{"gain_aug_db": 10, "hidden_act": "relu", "depths": [1, 1, 2, 1], "wave_strides": [5, 4, 4, 2], "label_smoothing": 0.1, "optimizer": "muon", "muon_scale": "original", "nesterov": true, "adamw_lr_other_params": 0.0013, "weight_decay": 0.04, "adamw_weight_decay_other_params": 0}
Rows from block 2 of a small sound classifier, named by matrix and row number. Each number is 128 + 32 x the weight over its row's rms, rounded and kept within 0 to 255. All counts start at 0. Numbers have three digits each.
After each channel's rows are labels from the 100 clips, of 14848, where the channel reaches its highest value: "strongest on" is what is common among them; "loudest band" is the band of the loudest frequency at the time of the peak. Only what is clearly more common there than usual is listed. The data: chords played on synthesised instruments.
# conv: width-3 conv, stride 2 (model.blocks.2.conv.weight, 208x144x3, each kernel summed), inputs 72-143

conv.14:110078200167123094144116061154124117110140122108144134107145126119127064119114144136117105104111088157110123104145153149135110147098143147065129139167099134103081115153171103149142124090087074146175216116159096094147
strongest on: the note F; clipping; text has "clipped"; root: A#
loudest band: 250 to 500 Hz

conv.35:147095185096106135138118151156130091070134166092102151134088128123123157171117139125167171099144059147087113128103100183152133139103116123188127136082124075160167118047017112124086130124128135231095137086120101035147
strongest on: the note D; root: D; clipping; text has "clipped"
loudest band: 500 to 1000 Hz

conv.153:077099099084065115076090133121120119116128124123113188111069106159078125110147134119092135141076121118153107112098098089148147091116147116162105141128136194087117144107126086115170081126083117107145209122123113150116
strongest on: the note B; the note F#; root: B; clipping
loudest band: 250 to 500 Hz

conv.201:122120087097102122103153144097108149126073081102152093224160128109107065111149144096110072119116145123130121107119138112101116143159147161071104097113165109175158145244169119141156112159135106238138129141090170136118
strongest on: the note D; root: D; clipping; text has "clipped"
loudest band: 500 to 1000 Hz

conv.48:130146144134130148118102106188130208126134112146098182126130141188132151146196108099136124126111170143124090093103169136157172148118146126090141147086132170167098125134214118148098062161150154186098108156119118148153
strongest on: the note C#; root: C#; clipping; text has "clipped"
loudest band: 500 to 1000 Hz

conv.88:107117147112088174168100157143123135206180131130162126123207110138119149146081105120173085148164142136150114175114105138116117138182085184096128083153146101166158127174093125116121144149111137187119173161091110103118
strongest on: the note G#; clipping; text has "clipped"; root: G#
loudest band: 250 to 500 Hz

conv.157:220163101100136095070129130070102141168155159114113124109144116122106094126131165092103117085107105153102141094111126130132155181112113147145107178155146185177156059096136047192133088047133101086255157157100088134122
strongest on: the note C; the note D#; root: C; clipping
loudest band: 250 to 500 Hz

conv.56:111139135106136083156134133094143106109128125101125071132133097143140131082060126177112135130159122122117169162255116156137089092142094128148156108115094140120101124124106125146127124116156200158142123110118130149104
strongest on: the note C#; root: C#; clipping; text has "clipped"
loudest band: 500 to 1000 Hz

conv.187:102121175114156159133101129183120142131154098134128129106114140128131144127144091129153091168105134185077047112147083193148129128166124159133125140119102101099113082117124100138054119112090226078068117088145087124128
strongest on: the note C#; root: C#; clipping; text has "clipped"
loudest band: 250 to 500 Hz

conv.130:145105120152131106188057122137174131106062120156144153102109172138117104154103097141080114145178147081098134080148128176108126133111132080120100147106148172153106106131157111140208130082106148191111161113084160101143
strongest on: the note C#; the note G#; clipping; text has "clipped"
loudest band: 250 to 500 Hz

conv.16:097113129100103115122141089163138110113047070117162073190179126093112101168141119118176188126086126062119126063154069134108083092163121105147062096191172130115136154143156126108156134139109141110141122134138150101141
strongest on: the note F; clipping; text has "clipped"
loudest band: 250 to 500 Hz

conv.44:185145084094119111151090077110093134109096143176131122097118138155151134150109136136126134117103106074134114127137163148150162175140131103123172086098123106133131157143059191098086205132126140100032112124096138072100
strongest on: the note D#; clipping; text has "clipped"; root: G#
loudest band: 500 to 1000 Hz

conv.172:145117117153111115118016155152137124126149071146130125094163124142129173160186123096138136148122120157080110077153148085106120145114110160085177139126160128139059050131143101172137127112114177081100118076109157072136
strongest on: the note A#; clipping; text has "clipped"; root: A#
loudest band: 250 to 500 Hz

conv.135:108075115136078194169043146143139087113122112132181111190128136128090086100116161109125132148110131114149146052125097115063144083141112128172161098083129142172138099162156072154098097141079133212155164124113174101126
strongest on: the note A#; clipping; text has "clipped"; root: A#
loudest band: 250 to 500 Hz

conv.41:102126148174153150107118101161114094114149060083102120109120133157136146134084087176081106123085101090116092129121067092094082126169094100108115049147185122099164119115112104177154092086092191156121134107141101239090
strongest on: the note B; clipping; text has "clipped"; root: B
loudest band: 250 to 500 Hz

conv.81:077145140089137165105163157122131075093170129106159117196117135139069094096093106148175102115101088165120101082156129167155180162151124128079104149130124148197219084136172089140152095107091113111190152153111132136135
strongest on: the note A; clipping; text has "clipped"; root: A
loudest band: 250 to 500 Hz

conv.70:173085085105129128110149133105106198032106075091105186140192097145155101134100098171137127082142117083093172084107152152084084106136131077093115112149185160081144133197126118167127106135103106120105143107157104095146
strongest on: the note F#; root: B; root: F#; clipping
loudest band: 250 to 500 Hz

conv.176:120129123155127144133105092162151126124124189062186160119103128112115136136135152123131182101092135141162102069176102064081159125135131128117177142126075138150080065138178086121110184066175103133182172177126101247090
strongest on: the note C; the note G; root: C
loudest band: 500 to 1000 Hz

conv.12:125116132167101079164134125174117165092155142115197085127089113128181134174149132157102169125097085151132130070137101152108115124079122121126060130115098124098095140099098125139113099101124129172183154129110147246141
strongest on: the note G; root: G
loudest band: 500 to 1000 Hz

conv.138:107143108155100112253128101149133150143108105222182139099111172155155113133126070087123070106145127161086128085133134151088142139122089112122182149107105148174111094131134153136149117163134165153130152099087141112143
strongest on: the note G#; root: C#; clipping; text has "clipped"
loudest band: 250 to 500 Hz

conv.106:089100098124105130108129127162087092117162154088135115125122173084151113177130097050139119161160141133088100119052135139129151127146102147155134130152187104116117075122168027098122153078105098164229147134112052127137
strongest on: the note C; root: C; clipping; text has "clipped"
loudest band: 250 to 500 Hz

conv.38:120135164063111148115181145079102166107154153190116125094192082179145090123113081152099112096113136091133148120125074104121111128130122127117087048184073106104152096147150131087108123101135167066175063103116140126123
strongest on: the note F#; root: F#
loudest band: 250 to 500 Hz

conv.51:150094162147125165160087112137148169072112080127135157110106156129055133131135159142111096157102111164119092141110192138089114176111092184065118171128056119082167156090148111076090080127074164118116069078141119166117
strongest on: clipping; text has "clipped"; root: A#
loudest band: 250 to 500 Hz

conv.9:115128176093132089184143178145131120128133178160119122153129185178144121117146108136123115155109087113179189107048120084096149128134139156178137081128131123093000153097072093132116130161129112174091127088112122131071
strongest on: the note A#; clipping; text has "clipped"; root: D#
loudest band: 250 to 500 Hz

conv.178:144096093091123197123151115114106078153108142145088126172124159163148135127151158107119110173102155144149092105156098135122153148102184172154161116205124177149131118138163118104090129122141162113106178107104050229153
strongest on: the note G; clipping; text has "clipped"; root: G
loudest band: 500 to 1000 Hz

conv.161:158097120129115110178198159195132113067091115175145108181155132133111125178191122153123069115111103175142113146123132134109094115175090136133118099129104179157068129094128126148112120144181139154116122133108147072119
strongest on: the note A#; the note F; root: A#; clipping
loudest band: 250 to 500 Hz

conv.45:170183098144100099099126148123102099147105165121160062151106121111118086164116079153069133182099112107118108133138127112170117168255068138176136160159186135139127141139152110139100141084090082165160092120092102182110
strongest on: the note D#; root: D#
loudest band: 500 to 1000 Hz

conv.132:121104105179099132109139098147162161085152130122122127165098139155106141114055137152091111166140121149173118113128106108108166123123104156165121114059172081093068129127119128151099131149104130096118229104086131079151
strongest on: the note B; clipping; text has "clipped"; root: B
loudest band: 250 to 500 Hz

conv.173:109144103104153184158131167149126166124207131161129141114083072072104150086079148145132136113114135176119131171090134158144170054148121130153083154071079137197134113117084105102108130150151149006175127147076139143141
strongest on: clipping; text has "clipped"
loudest band: 250 to 500 Hz